python train.py --hop_length=160 --tokenizer="word" --embed_dim=256 --text_encoder_causal=false --lr=0.0018 --weight_decay=0.1
Rows from block 4 of the text encoder, named by matrix and row number. Rows with one number belong to one attention dimension. Each number is 128 + 32 x the weight over its row's rms, rounded and kept within 0 to 255. All counts start at 0. Numbers have three digits each. After the name is the row's rms in percent of the matrix's.
# q: attention query (text_encoder.blocks.4.attn.q.weight, 192x192), inputs 0-47
# k: attention key (text_encoder.blocks.4.attn.k.weight, 192x192), inputs 0-47
q.16 116:112116143075170064081150171213163149134148051152113061144123095146109091138141144146157118064161117080105156142168149112139150087105100141165184
q.17 108:155161131085154080128132143088190156143096079082108161100128171093103106149116121117130131080104158160084113158142134078127098111110154215167133
q.18 112:126069130161113160182138199151111142141042112161133145144195183185084086133126122175104099130155065148103133152176150115139102135104145084122154
q.19 118:105138122087130084172167128133066147131088136165136115118090108170144134105174112125154201131145124106143132133137211087104062113129066149104145
q.20 099:075096115126147148114102092113079177148133046103134149112154104169145153166112147178154116125162089163180130113127148135147209178127171122152092
q.21 101:122143112123159119147186179059176094104110099117125147082118162152139179173122077137124098125126101136091126212146099110140116171169092158115129
q.22 101:169051124123096117105107095114182107156118088132098142096105120093139127057158079102107102137145129137136086182209061101132129145177212115147083
q.23 092:108134145143102131086154198147100162102146144088114069161107214131128169158075172142078112132096141117168154178106146086122113164108137129115105
q.24 095:199090124131139130172135086193069053108094173152201158097077141161131184097109059119140138111135051124094128088125075140151109160154146196158183
q.25 084:137142065135140147133123106075106129107129102103098155103164192144105169098133209153129075077115128122105162119152108132117131139100115069072100
q.26 083:136231137109110092117176143159096144163104112171156146144099172145128140183124126105140071097185128103139144115153107140121077099174149091156181
q.27 083:079185148090032103131138158119126088159128133107136123125224063128158100145115168098105144136151153118195107138123155132119147192174153075143130
q.28 092:150154196132181104121105089119141098104107103120094082144134150089146116098111084151169118074096126117139177077124060140144030097158150101147170
q.29 096:091153143122100081202132133147041143171146132137117159153164135108120140108114134177137124114099139126144104102140169081096129146147150122155111
q.30 087:154140130195097165100109064108115143143169147149139105172157153135107101141093076045186151107063113116115109087109121197131152124095168131108171
q.31 089:141100125104117158160127123105119092083111134162117149145096094151110119113102147092128085128118115169103165133135139162125143156078114156114215
q.32 101:139108166080141121158078116148156084135147136133158090138156097118177172111109185124113074192137126124107088154165114065118111151105158120138117
q.33 117:116120117153153146090157129149148157191091117202137171134180126093108172132073157094084155158088180090122084126114168105151084133115115150193095
q.34 117:119165141198122141108141148122138164119123145138149127165174113112148134168144111149063148124142137113114164144160170147081161090083159058055109
q.35 099:103128183143136122114156113114149137135146126083118148098146093135123139158122131102160140121105100102121169180099120031089098144163074130088123
q.36 102:067149124114177146101092112145171181161142141148099087156198163158099141142100101169132118142140107144053128117140131130193174148108144131103139
q.37 097:148187122159097101190143099147154121127105117065080148143203105133079130137142121119148124160114085103112095136085137136136176111084168054101143
q.38 099:081110104086145121080088107136112097139161126152139110195156123186109136166154129159120149120086119080177121086116147234175134159159145145092143
q.39 094:142107228083076128108134117086100122117110154146120066151149136143148124091147090124136128111157107102120118138057158121095137129111182140146151
q.40 106:152176105089208097118049091100102137176174123115166151180135123098106105118135113114184102092045116095159136096125074135190152142107179130169123
q.41 096:132146172108111078138146130118074140110063188125098076172114112103175134175096152153123120133157090187075137139117169161122154119173113163120130
q.42 088:074120098092112111102131138133100117133180117122128162081111170114171149136112085161142111110106167138050139172181044113153128127128149124129051
q.43 095:152110122165164099110120167129130109156152094077128171116097108154086135099192095181151111125153121070093145154132141127139078136183092159211091
q.44 089:116145157088131112103171111114128090155050103133141173136156122159155141127171146083160120125081174129097086153082111064179127154098130162125142
q.45 086:144136172122134128111105154081104148140158153130163108071118124164112061155050147089098133126134086149135063123146105182162166154069120154116125
q.46 086:109155114126142147151078108119098143186161123097112126181156152118141127137146113134177104121137171106095098131113107000082103109142175127156133
q.47 093:150111143180085086095135109169145140103069134140144103151088037129124141170142125116145063141181114172130105109098141063157083118131106130176102
q.48 113:105141126117133146125203145100092126087096139154170136102155114093163159182127063078093102147186146163175125132086098138156109155096146127117163
q.49 107:148093137114139143133145121155105107089125136102099143124110119106138127126161128179183135153115181128086132139081184140087100167195095159055139
q.50 109:069134134138141120126190151137158055104151124109139135125121100092165185110124142082072130137080083112167103126176107139066101142111068138173150
q.51 111:151132128082114097144132104124144175109109121078140092151111125120159152171144170136095168133146112140137106098177198174129136104102164166100145
q.52 109:163133112149199153121117109154104093089139124127170131121096207133131142118172151087133106122183170244150229101134139140075115096177076190082152
q.53 107:161130081125117103087166156153143127122182118130101106137115160123176123096091093118152141139128149102113138107158122179130186129111134114111136
q.54 095:113134121188138181169114153129086148143140093104131145132201087170152099151173200092098101089084121094146209125163118124165145146156172109140175
q.55 106:126142108150163074088127117126081089161068140053119127082146143140104134170134175154120102132116122119151127182082135099151056119123142131192173
q.56 094:116166119150157142137119099206142132156113110137164096107122174132123108124112136127079166184133139121107136123147108145132150150155153184145168
q.57 090:140126125077206124176127097116213123123125099152121119126110095111115086072166136140121165111115108128140126116052162109154112159109086152116114
q.58 092:142151135091139123147076159139086142177069160089150173128104143117169107146156206100075075131151124143147152171108131077136137129081193121178112
q.59 087:110164172091072072055164134139144097097145141127107121134157096173084121140139137169095127146136167169138086123161171130162148106158090143151172
q.60 090:065103149064149125151100097129133236131158101149059115173084193138100165106145109109094107141128112143090150091120150039073091102135141131118128
q.61 097:124094143130126166137134094109142130086127086133137124185188067187147139129121095165167191178107112137117142201108101171125136120146146106112069
q.62 096:118122164130129112139153073148165125113155141147099140093158154142153166133096067079152160116195140184102108113106035193083133144117183123137138
q.63 080:169142142114196106117157142150135150172172098158103146126111115171113132166117130134117161128162180106138120156140191080142115144152101135090169
q.64 125:135099112170168160144111143173165158102125137112135100167123091145119142128133155109111144167134128099170082104124134122079122198149171109094182
q.65 109:094207136165093071136193187081138142102138143077175193100138107121174122155168129128158191125123140135143111158127152127079121102129110144070128
q.66 124:146126059170147154120147121154086154114081144102142121129132146076106099136157141109115082136085164094155072157126100112070124130170157084059153
q.67 127:121113100140160129142106122198159122121158156177095154111159124067139078139166100158142120092147129101167105162111174142070148163100146145132136
q.68 101:159177125167034145139127134120121129126089098128107120121132170060160166179140128140143199134163110123129140119178110123142158101135174135100108
q.69 096:084141162101129111135116101126099121177155106076088139131084083155125168107144125167109173110155086120100152134159123125138099070111104168140153
q.70 099:126102105162116074081145061167061112101140158115163091105102057188130142118131126126143178098102101144098088127101172131145116091068030133070133
q.71 088:118143111194184098190116207152101157137149192145116174152051151093099128105107151120192126078146102130107095163122181128132131172169136119132120
q.72 088:124121136117144162150131138130099095130060125133135145039101146169141128156145127110132127147059135117179098187121072143150119200167139103103126
q.73 082:082162122093127126160147114156067061139163097111128134135136107091092086091154172124073137149103128150148096145103127141125115115192130101173178
q.74 099:136120134131117112065150136173098147155110084185117164147137101121116128176092100203111161153126092139141126212125136172144062135177128109044106
q.75 103:121143127136104130111054136080146134142060145171138102139175170166126105193046076082158145179108153095117126161168117133135149113096167161087120
q.76 092:127144104191128103107084109111091126106161112117190136105118145130161138128106123104106152183057180059154114157132122082066080144087119137103172
q.77 098:097109188148140131230159113126136142141108124148082072056155124087126143118157126178149111154089164144141140053109142109156114219156146084160150
q.78 095:208121160089088100157117152127160138093146170099139153118111112111118155148144107099105152109138138146135016133145094128105112134077120174120146
q.79 086:125123184146094176150087172153123142109096118137105200155133141160142088092136109128157085165154057122099181081161131175128130148108126139066130
q.80 118:091175101124094142098081118151146143104108166132142177109120109151168096177160103132133133078119122088099126082108141141136077121126166132152117
q.81 115:118114147124115141153118121187126149136110178115160062117119140052126107112153000136182159106142092144106163105144141149145093191153193124103110
q.82 109:127128154138165107123111171146136112179129136105160111095119125113166113028127197098105159207156133169095172149180111125098119119142132102090118
q.83 101:157168162173137113099130198091174096131161136129149137129138140129119075093051167159109145109117149124128158168160132138091111120119164142133163
q.84 100:144112063147139187109144155182128084154085175158106109136118100159124115089114172135090148112158064135115187092120118060133118091113154128128160
q.85 109:126097117143096138141195111159149130111130096133108115108047095105083152088134119085157083142160161156106117184132197105106121116137116091055160
q.86 105:116128125170163130146108181147142128121110165180108135126092132132149165175156096066110172140163157125177121119151129122086162126103125187134077
q.87 105:119101058114082098167136110118111132157123154113183153146125110093111138117140164106106125145113115150173133135129150129118101146116161111062165
q.88 092:174083157102156097116141138137099140116172148053169126153092115082123136128105129124178128153140157127101112051099219161148140152097123122128147
q.89 111:087115108126195084147106126167121157184150129172099106158163152146142092179131134108159143103137125051074104064136141122162088109117123104080064
q.90 094:163130149056163098141148130142131117125177116087149109156127131134165147147162130096144130126161106159140149095148085165061142101182114162063171
q.91 092:081164123133120147115081128132095155138134068134156129114125086098190098133062131107161082184138109107104146153151144170098165118130150147119127
q.92 083:092093167122119150118071130081177073144073104135156176099144083088126115131120092113135168116120132092166121101145139138129155116101119122065187
q.93 102:142182111180140136118160121143117151117110103119095150164128155159078154149094153101139111085120167065115077134134124124143105133089117144189140
q.94 092:158137140148153079141100087119161070098144094130077094102159136165159155142162155143086142148070100113116113171064127151184139133068096131077117
q.95 100:166130130106118129127147152152168132053099123171095142178100145207112106130149166079187092145116096101089097135100194131165114119137164074143127
q.96 126:201112141163121147077120121134175114136124114170180145111105100154156138123078123109154122153151088086147161129103102192154118164144178093158163
q.97 109:110161163095131149119114096121099095111182084134145135084066111171085138138174094101174141114133128109135100050123144086156088135151091111132141
q.98 118:159156091133103109174088170142148105108124068115146118133108148114128149158084097049164142149148106115157132144146182156156158127135196166123125
q.99 100:171120118085061113207170068110122112069080138153077148160131097113141185132158170101104068160090125114125127190117107161122142121078077156096147
q.100 095:151052126107087165151141156117125131097083163108095145175129133102131087144181061164138113133119090114217155134156113066130102103108169108127115
q.101 091:163106134062141100123099155117127142184147164132148076151178172095117114140139168122140134159127100155155163123162123094135102113068137053114100
q.102 094:104159103144124133096129157107096078087161091074127142130161128097107179171141057107083065100086107083139124126150113123152130195176194122100180
q.103 098:090143156154063087086153114136129128129145067149131133145050151054136161146118106166132129124135161041109081169073125088145084140195113064114147
q.104 092:170152094085134155171078110110161128085125125095135117164128136127119148195136124133186078128142081130119150084132126134029110091154071140149139
q.105 093:166126126156118096088116152134105167132102025131112096138148135160163138158111128182110135107172111157143140087145097141106129126088246095084128
q.106 094:038124132099116183100170089200171164115118109103125137147176119106110139187104044142141113141092079156188126151105095130128094117154128134124104
q.107 088:132182127068157095148128132129196124126166159082120082117130093165135112075179151135152114121097087127145139108146157164072145100213071114169103
q.108 102:126138182104149123112154106173112109156218139117121116106166118155150140105178117202147173117095158105103135122137133091108133152137089110108132
q.109 095:160125072106134142144116134134144120114079088115091126087132129118157088100122169107124117130145180139070164110136159148111140136140067043063070
q.110 100:134085117191147173158123218107142110073123112107152128145134137127104095134117182169174155140081126138116116166180057121158159093116187089167093
q.111 091:097179093175112114149171157105073113080099093121138182148126062149125118125147164158097112130103111144110119141107145206129122171158080128110135
q.112 118:146094099125127083167168137078165177097131164058060125210154076122141128162160120135143177127150167128135190160101177144098117127107179126132142
q.113 106:125114180125114153112156126120158127143158195138155148129120115110158157152195171138106068123150088180123166198158103225158182126151105088097154
q.114 112:159136136141065085155192084178106099163112127116152143098120103157113122088122164138150130135124141138134132070137126075123116091144065150189074
q.115 094:124108185135106077104112117155131139144167176115097173108082123129108159134097074089129108155130220079136111150146159089099091190114169155175138
q.116 097:124133148155110142173157177180113057107086131117185160053113135087166165100153152080091193114116160151147188141139114164064141129152118145079153
q.117 099:176085133144140131074109171159156139142135140127102173079100142075174126170207108126101137094105141102129148127151122148083101129117154159119119
q.118 101:144137128138169127131080115126131102137133152089171172111120099104114107100140132096095113097108111104144131141114059152135147081112137128101130
q.119 096:168090073068096119169106152148157100142139139109135092086098146076092116102125065141152142156132171174157124131135100158078105120051147087100115
q.120 097:140146074103126128121134122074069101113182126142157132138177059156099179143133134162134163139143122117141117101146130128100157123098110157088149
q.121 092:120131095094115107127138093103133123161114125157067147121061118093118146142080198098173072124126157113165128115189145176094134163166128180148176
q.122 096:120146147115145111087079109078180141156164158153135127165110123058104157165137108086109062180111126106085142076075047156142139121057146058072188
q.123 095:075110129165139174154147111144141131140123077164102119151131123115146104118064133099181110100103116158160168173094098156131163125151154064068128
q.124 091:165125134108125078136064060123148147120138173102148076091136097120096126123169130090130138103094128126161140104124066126122125110077173149123105
q.125 094:114166146100185066172151110116129094093210127148130067149162127097075143139120066152131152165107097115143106071081086121132081081104191113235076
q.126 090:071144099114155171119121108140175130112123127041113170135188082149106065106115138160168158117105147127140091201079171018131135081101123170136099
q.127 083:096144082169161143149135074096100092134076191176142142100152126123095158129112169143068125155108142131123131202165093126107099142114189139177165
q.128 100:142160108130164183127155102106125067114105117101123107147134111136158129121190095129062148129166106147137095160108162182131149117087132141140113
q.129 125:107061142195103191152089147147146161143110144097143170189133147151180093145119089160162167125081150137102143089069122165145116104155123089090109
q.130 113:122093071168127144136145078162147115168016151149144142064154157152155112144141137109169101116071074154115100126069099139129131118130128078076113
q.131 099:152045103154173131094168125127078107114134118122096131190084136108157176119180140064156091080117186111156086136077159156154148121160147088126146
q.132 102:122122193156089098105180110153165129111121176146127143086084147145128114116155145183118138119123085152151128136163132119143094119143076105147138
q.133 094:176133160155099131163127107120069133124107126150103106168035121069094140113110114116098069192181144138180179151098113116190120124154137119159141
q.134 094:145189148147175161098156100070130147164138109118072144146144079090109140096142115097110053139086109133187139118079133093101168123090097105043109
q.135 113:151093072123175128180101228100123151143132036160170129169096101118167126130169133127094138107135153118144139127145136185124137193181154165155200
q.136 099:078127158135174129123124142180109118115092162147152118143139085099119098100138144163136102128136173118049096154110151154164146148141090115174197
q.137 081:187142112148162094122135161092172158118121121145145093158098127185142116181133160117109105119170154123130136106127161170119072182145069094182165
q.138 092:155188121134121176182189118128090142084111130124072179138117100105110109110131098108142088103132175155130137153093144152124115109131055128184174
q.139 090:137113168137096115099124151194136149040176139109163183127153059111154040197120108131113117107124110144093110075151073069113120103077175166123153
k.16 109:168145145196142199114116096148068097115113133134129115180155152149129187085158121138126168134127155190060111123084134100176142101148105129087093
k.17 106:081113129124076136109112123146074141161133058112166121140085106119131118121141139120164125143151120151139120168160143160070160125102054148098174
k.18 118:168108224138094133095143129147208163064150138103115134117133157144095111121062162159042132157170143169170164116127177093190134168149094128092140
k.19 126:159136153125162159090114116160133137139104092121134116132134173064112118163124118146037092145155106106144173132151106079133134182147200107140103
k.20 105:100178171147081122163138065133135152102152149155136085133168126123089141082105129094085163162094126150104077134139190133134084148145185157140146
k.21 096:120150161118078086130120143146103172134140131116145161150112194077195127149150134115158116180147136189139178159117101090067095138106118080185192
k.22 100:150093107115128127155132097146091119104127141103112100160143077113065142153145147078118111168172110149104112182111173098160149100090113200103136
k.23 094:095124151125135166149089098144138121060122031111089144083141147191169175134075123122065121088128139110112123119024148174134133135083152086147148
k.24 090:120102133092158155227159115137154154146173130170129107119102106102165155155201098170050129123096139154160148189137155146161115135131118150109138
k.25 087:076132160165114152141166125085105105167152104119083182155143137141138128073166204159081101101172076105120121134132150194086113131201138140089116
k.26 084:097207088133110132093109132140150170145143141121143144147177140131103114166116143168199163155137158049051054114131117138145110096113099147138133
k.27 088:122157120127083150064124171076146214101117097134190116136132173061155090138105117137181110104045100124106136121100119059115130140082079104216164
k.28 090:190166096095136049057126151182124136167143129143187170093112115153127152117132121098119134141135101143135103153084117115147119116120092094064123
k.29 089:130151158144120097093108162134142157062131166156147133200126077150092160110041135093103158108150119098169092094072137128103098139102082110162182
k.30 085:123127110165156123095095142141133130115156163145188161126130100188162134135123118150197117028088125037110144118181115125083164111179081156092138
k.31 083:142116110150140093184169119073097131083167148110101119158132131114098152067204141181094116163094087171159105180135154130126106097147101162119112
k.32 111:136170176139127149132119188142146091063127106131101144133116156176131077096147016115090133120163162167128123096077127155125142068129176120135151
k.33 114:153057141091089121159102081140103104132126125126133140146093133132175097135137077098122103103145104141130130133169112042141135112080143133166085
k.34 116:204116105127075065157101120156133099180135149089117147124087123136131072081156089113141117121092187140145097157113194106171093099142105178153110
k.35 119:165074118104110142168114133122082105173135126098165128080079110162102128138148108121126128169157105177096116168184077127194122138149144108114078
k.36 107:101094121090152139078185111101096123138141057097147162143143133167142129153162121037124138119120141105051132180054105141092098109118121083098135
k.37 096:121085149142118159167122077076117117096061191160172082108118073094133181148146153148121156132123134156137103161119147098134112088191152167160137
k.38 107:166126123161108131111157193161155099094125095110148167084135167152142076111137156107132149170139155139139152140101138129073110153122123109145126
k.39 098:092158061067163184124091160163071098137158101104124134109140115097129099108155125125064139100147170149109140159096179139127128100077091110146195
k.40 107:103114092108144181080187088183155165151154155160123144147112130165165119110132104087139178123138155143126112159134152072165094133114128165127106
k.41 094:090109097120110197154123143120047087088132157126120094151150092140116158151149070184069150111147106155143179155151149172131112133104136124139163
k.42 086:128116048113145096099194079116101154122173108104110113133108135141137122105094174144149138086154078080100085143134101082192125087095085106159117
k.43 091:099154146121163106106120157142147164170156054126139154126096172155110147223139183107118163108195184097106137118171137147089084143120071105114112
k.44 101:161159204096131116166095132157207125131138160118113142153132159106131116139183145084119112139133175138158088095126151105160113117132139166080111
k.45 095:199107102074167167109158164102093167137057149110097095110147091081123116153085174113162167135101087142114124083121109089154109150121166057162127
k.46 093:093085159140100141099128107138115168160110196128112131111131135141105078119190139127132088144131125093109182088181113159111088104149069120152108
k.47 094:105116054118116138093106110115127147157164107173153140134105127157068054081152127112117148137154140154127154116189092073136146140085138192069193
k.48 124:111114107100074142139099178109194146120057131141104058130180190153142142136121127144094140148166083130100065123104157088136117145100169164119132
k.49 119:134133144175153118124129117136130149140144102115098126165132095152079142141142110151156151134121133163152172081117086143090175135160127105184120
k.50 129:120129088137114181083149153107147130108142123096150115095148154165193103131128092140134057134118108108176112159113130156163132134138142154105161
k.51 123:170093047177107146149136082141152130137126126085154158111130112170128092133085160112133134127120191107137173140128124124145163160113129215148141
k.52 119:139099094188123168097168137152204106089131121149116073153148149136143127132110067128131119125127129103097122114110143178124160116156122148100159
k.53 107:124111136198127158131127148170175151054132193106139117199092158123117126109149120131094158114136193146147129143131142168146134142141119135117178
k.54 094:104124168180097149189172102097092149134126107083139090123089084186139153128102148146119113088205124112138104107143142120173138162140139110153158
k.55 099:122138065051139136089083131113077117120151149099112100115133080138136127151196073159097100127086086118142201108117104085133137138142078140139129
k.56 094:155099126220120156120110106060096121150126184088204112140084066090189162080187135093143137147129111117154198118073098123130116117155129158129155
k.57 092:105088101053169114065145121144102155169088125162109124135123097114115147117104151154112142159109117162151116118146170118082127139141140142197117
k.58 089:173134078116146112185149137122204152120140172151087056131196084073146153127162104191119100132123096080149105127101056162098177106116075065121129
k.59 089:120150196131161165072123142157055091126174167168164120098141061151106162093104106084084131105069122107152114148155149140155155164109171105100132
k.60 089:147201119156167114147179162154107134128193129142089176136097166150112157149066121114189175121136152112108139061133164116110123093155149128075096
k.61 100:126061094077122082105142110090123153100058117170147183089112126151130163127164113198095158132132127192133083128149165099132095132162088123192124
k.62 095:125087121095136089153086119060181163124129107094140175168163124149195177077129182197140119157134106118107135083112142140111109157183174090133161
k.63 085:131086144133133119105138092124139131151126161090138101145105144114112094081149137118087109095137117169098128136103154139112182150137090151140124
k.64 103:103169104084126084114159125165155142150140151098091143159155139163129148083100177147118131135142092086057124119113154140065120167127065168111191
k.65 113:139133160105110106128109101105117156114138121116135085099111067070170174105155133112128128052078068181101174134096139078132144126105155113176108
k.66 119:075089196132109057132075123144129105145129159157149133140162146093120112167146108153136110150100134137184139079101167130139127149130176148199055
k.67 121:116145188138061178129179111131105125167096083198100088184138150104124158136127152101154136118185094202100175151158149115146092078110120089123149
k.68 107:147115178092180160179135132107113126180143096072116188132113132178090121149121139161099159047133149108155142097196161125129045086176110106142089
k.69 083:157156095169181128125134158094110141099097161090163136120038099161176124139140091097078085080105151137153098122166161103153160177141169135099141
k.70 092:201134136161139092157106154114157105132102103105169122090133109109090075163144181170108109128124177170121154142153100124074094176165113089139126
k.71 089:118164116100162160151081123088107157158135124167167167164083148071124115062128109104116143153119119073120135091180140139132139154092143185143084
k.72 080:159152141167110133067132117144135116101153084168110190117097151106132125106163196089109147139107115127144159131139111162170069150090125096045125
k.73 081:172165155124149092102151113101073184116140172157110128137127148112083083128088098098140122142154104170158147114164065114086117114155178114075049
k.74 090:134163195161132151127139121156078131179109152164153151143152082127068100131079086100086152018124168093114111117146090158135104124150154137092085
k.75 092:192156153144150138149148095167117105143093124128102171126120138151175156145063191199182121090092175155143100128157120122125142110109168153138154
k.76 084:131082120173124122103092113131096156109109139189174129138138151143152075074062160112181100138086119171136107109116090126108112163161130111193080
k.77 089:119103116109077162125112100157167184106177151146096146155121085125159128127118172130091143134132119099101082141071159110109100202127080158115094
k.78 089:093141119082104122136202166124073181165056171160145173175079133112131127115126143110150191094088135060126092074135146098165063112123120141095195
k.79 077:147100154068054160147127109152137119090130107164075088068137150163130163152142102138166168101175130137108092090139063158185114168180098105094151
k.80 118:121154179165181112157106102119103117162131156121142159119068097109093135128136118126152140123133059174146099127081123098100133109138133115171096
k.81 113:190152093093093121117125155163139215133133097144132187100125128104147101184095154164162146153159059113116210153154126105130130111152073107161071
k.82 126:105201139184172132145101175202147141127145135077136102145135118131125085160153122055105164159104161128111162139167096150130140125167144123049192
k.83 114:158088170098057110079123081109136168127148163152112111127163181122136100177093112147111090158155123094072133068154146064155121131127114145144170
k.84 095:134139109205152175116154111168129100092096191140109143135127167136126157184140063080132150147149103131102098160136144078122108087142189150131154
k.85 100:099128076142116141173120109116134103082161128135159136136145128108114135141142117110157141109141125114127150119106098179151157108105128135126120
k.86 101:112103135141150135149098128133133114092087099082121157128110050151158164093114129131165134140163144159137117101119169185108148062136098134125176
k.87 101:139078143203168093166091127158113187125091134080185127147074144088119112113114104161150095094171187119175165041150135119164118125140146099090094
k.88 083:138127127161116056152135149082125160200069135131143125195054186095124100098167147114084033111153132159160090095138144119082118145141146106156086
k.89 081:110193114095091107117169079088153119099130124095114075104135073120123158101130137107155202153155163169090106091123093131101165109134125111095164
k.90 076:137155144161143103126135036122139112224142076071102109157048095141093132097151102094126206101176154111105135119107139135096113120189149108098142
k.91 076:129134126108149074125065112169053129171114178169164136106111132140152059126093136155144161126173102059086124149138145122168130206174152107139058
k.92 075:126084123236142140108075114163114175159118159136125177118144146179145164086104103160187136143128124165071101126162141109112126175111090121123167
k.93 086:127169136058160163169148141112120074120159161163153153087166140156201115148124151170140163102108152145117136120112110162079186084118126177104157
k.94 093:137224108146162122145170126137145097067115205095119097134097139093142151188161074140180109113121163128137120123094105127101204105122091181135140
k.95 087:155177158115180118084113133147150136084120120126152111082112133150208156159092063165156141141161114099146103167072147180173108134131065127140133
k.96 122:107102146065110120153126096144092167172082117139181150159169093120099090205124163176151128127171127177112096119106076095102117139121084163134122
k.97 115:069106107134152163130054126080139057122164142103125135131128082128144149101194106147129104094121077160152124111143119187102099149165153155121129
k.98 126:057142147090150193088107116098125185096150153141164109142199211119090085187102056148132130151186054105091134133142085171137136159092113143075146
k.99 107:117154165137148108159151094171109132115139113142185126111132107165117137145188127073079143161083062163112081149174088096066114120196112097105145
k.100 110:087184130179075118151123055108162134143129150148123125137058105047140114100110091116133072171097102119102138122120086145146093083125168143122087
k.101 096:097098144152153094155164122137127090118130093123182161160146170093070164165142079100140154102098138119185137107127100105156111087129139121090116
k.102 090:119144139097068132074154117139159140095053156082162174157155140121150112096189132150094070149093171161102105140160138112132145143097144183093119
k.103 096:134086137157127097094095144111075120149067142091073164173089110119116043111163153096132107135159156145141185140165152105166108157113164135161146
k.104 094:098127128159098164105099164175079117200162141122118164112160124169155111127079101053070129169134130107058139129099154094103097146096109131126118
k.105 097:097157167104071089152163181128101151109169115110072147139208090083117081097090157171119097149125121151201108091098078129113136148130099128119172
k.106 088:160110122146141052107140103138091128146172076105092143172101127151136116176099129097191134121124107115118144077198085178108169124116139201124145
k.107 090:163170134167177174151086163190147139110164152172140139112132087176189071125134130130121157120156153122158106086113115117104097131099117145098159
k.108 097:145138129168143130153118106116122140159224175156190119115149100108113155111152184088141151170119122099122117179117158188187139095133144163068102
k.109 092:062099137159165107109129086191190136138173112118139138130137143150161094066101186119199111127147145177153120098165151139050125106047110155150128
k.110 104:103150154171146135086154100158142153054135091132096140107124131116094112118097117129094122144111123105159124155102081098159096141118111052117143
k.111 095:091093100185130178087199146125143097124168175061127190104099121161120144128110169059133144093103148152159132153196130115123148111124106145148107
k.112 125:144073085129181129129087140096105109086111137189142163128104113124112102140128147113104083201104131135089137094120146111164148093156100089156173
k.113 113:138162114093112157142164071048137107109146055141107147102176070153146147054141094105147084224089119134164154125104090114110115127123145157171111
k.114 124:122093090143146148094111099135131133069081155153144121166110109118158160143145164160133122043131192119132182167106095114138118153134096092174118
k.115 116:158038075203130133148144122155132080110152105069157143096135136183165250197154109104076138127152144101110102178111135153155132133162154133130123
k.116 097:098168147090105155169136098149137128144124156212144120111111100124129188092168167112105081121093113143141145135109113164123152119075108114080141
k.117 107:179128175160116111112156161188159115164160197109152170138102154090137110078105156122107153110131132133127142167203180102070090129120097120075111
k.118 101:133138136192168145085126122160136134151103126138151117078140208193099156138102126105107095112119133126115168178160168197148114123105147098094150
k.119 088:145147118136122150188185128115133172179095187106135100083177125143138128127116121113091087154124140157120118134084119124141128097144124105170186
k.120 093:127059075120085130130090075124088155146080196110097154162158113133117177073115102139202104166105112119155158166154133121136118086142118097190109
k.121 085:095147118118160104157126053173148123092090134107191092128141149142105103097196107127137122098198117092143117167149147182155139149138093103084155
k.122 088:149149144140104117129084134105022181163142099117107126133175099102113113103080117189155145159169142117100143228125079117094151111142155122066129
k.123 091:125104110076098174115101132151058120131133090153121163181168070128095136119139172224106104169090058168099092144101120094161090174134105090114118
k.124 083:106159124136113136096087088131078119133166101091108119139157108100120113169092056123104145138093137161141113143163109105144130142110132125122171
k.125 088:204126184108116162085090075065059087148106089140174152107124153183118090130150109100106135113112087108099133111149127127112112126098188198131096
k.126 091:119069078138156146149135157107150084130099079128110108099072121134126098113161151166123102077099161173088149080126146104126150155153159212142180
k.127 085:128157105142086091129127103089095110121081139123136187137122083158185127193093138078125115109122109154144136087120106107130170104100130090040155
k.128 119:101128154084110109137118125175144174104164132158151101132108204118123119072117143138147135166082145105057093096070114163112163076107099124150164
k.129 117:055137084134163145116159137119183078094126083094101086113119129119155193124080167112092153150131143101111110205156123145153145110123125138091143
k.130 108:110210090083152111180074135103109139136163145144098115125159155132141141057114124143209111150145107123107143104155150160129124172135169143190092
k.131 120:134134164163140121111140093182157134072163143131101075156138117106104135109113116079086132108064138093129109110082149145108131155169127182156088
k.132 096:125109101127110111179135183109125157136130074105093128134124112117118125135133136132101188142166159053114106158132084150138121109152128117111135
k.133 095:155189101153123125136169114070089128085088100179154132155161140139081135120137111158168097107186072134118105159124121146193167131152107229147131
k.134 099:149088158166125127106148091123133166161174142204134130140111084156124133104095122116127183189064185112117130117095146116098102101129077103099123
k.135 090:101120158162195157153159137104116118102134138184145079161134184146145128103144109109113114111091122072096135096090163102131121130098084172138132
k.136 100:127136083071137152169133137140143096114108156145173142137185147203163143086114094178135135148148173196109119114067179071122067185086174076113121
k.137 084:142121078130123112124164133119102150112109189161170052136122107094071125175159116132136160091115063107173128089148132107148145109107103130110123
k.138 095:158105148120091144123138105134198151086162150102115131107112114131139116122139123137106142212135167127116099119110166107105119143114148105139113
k.139 084:085203114127188105084127143126096101150130138146098102110168220117167157103135100107126138159074138169118097110138083121137134160174123111174164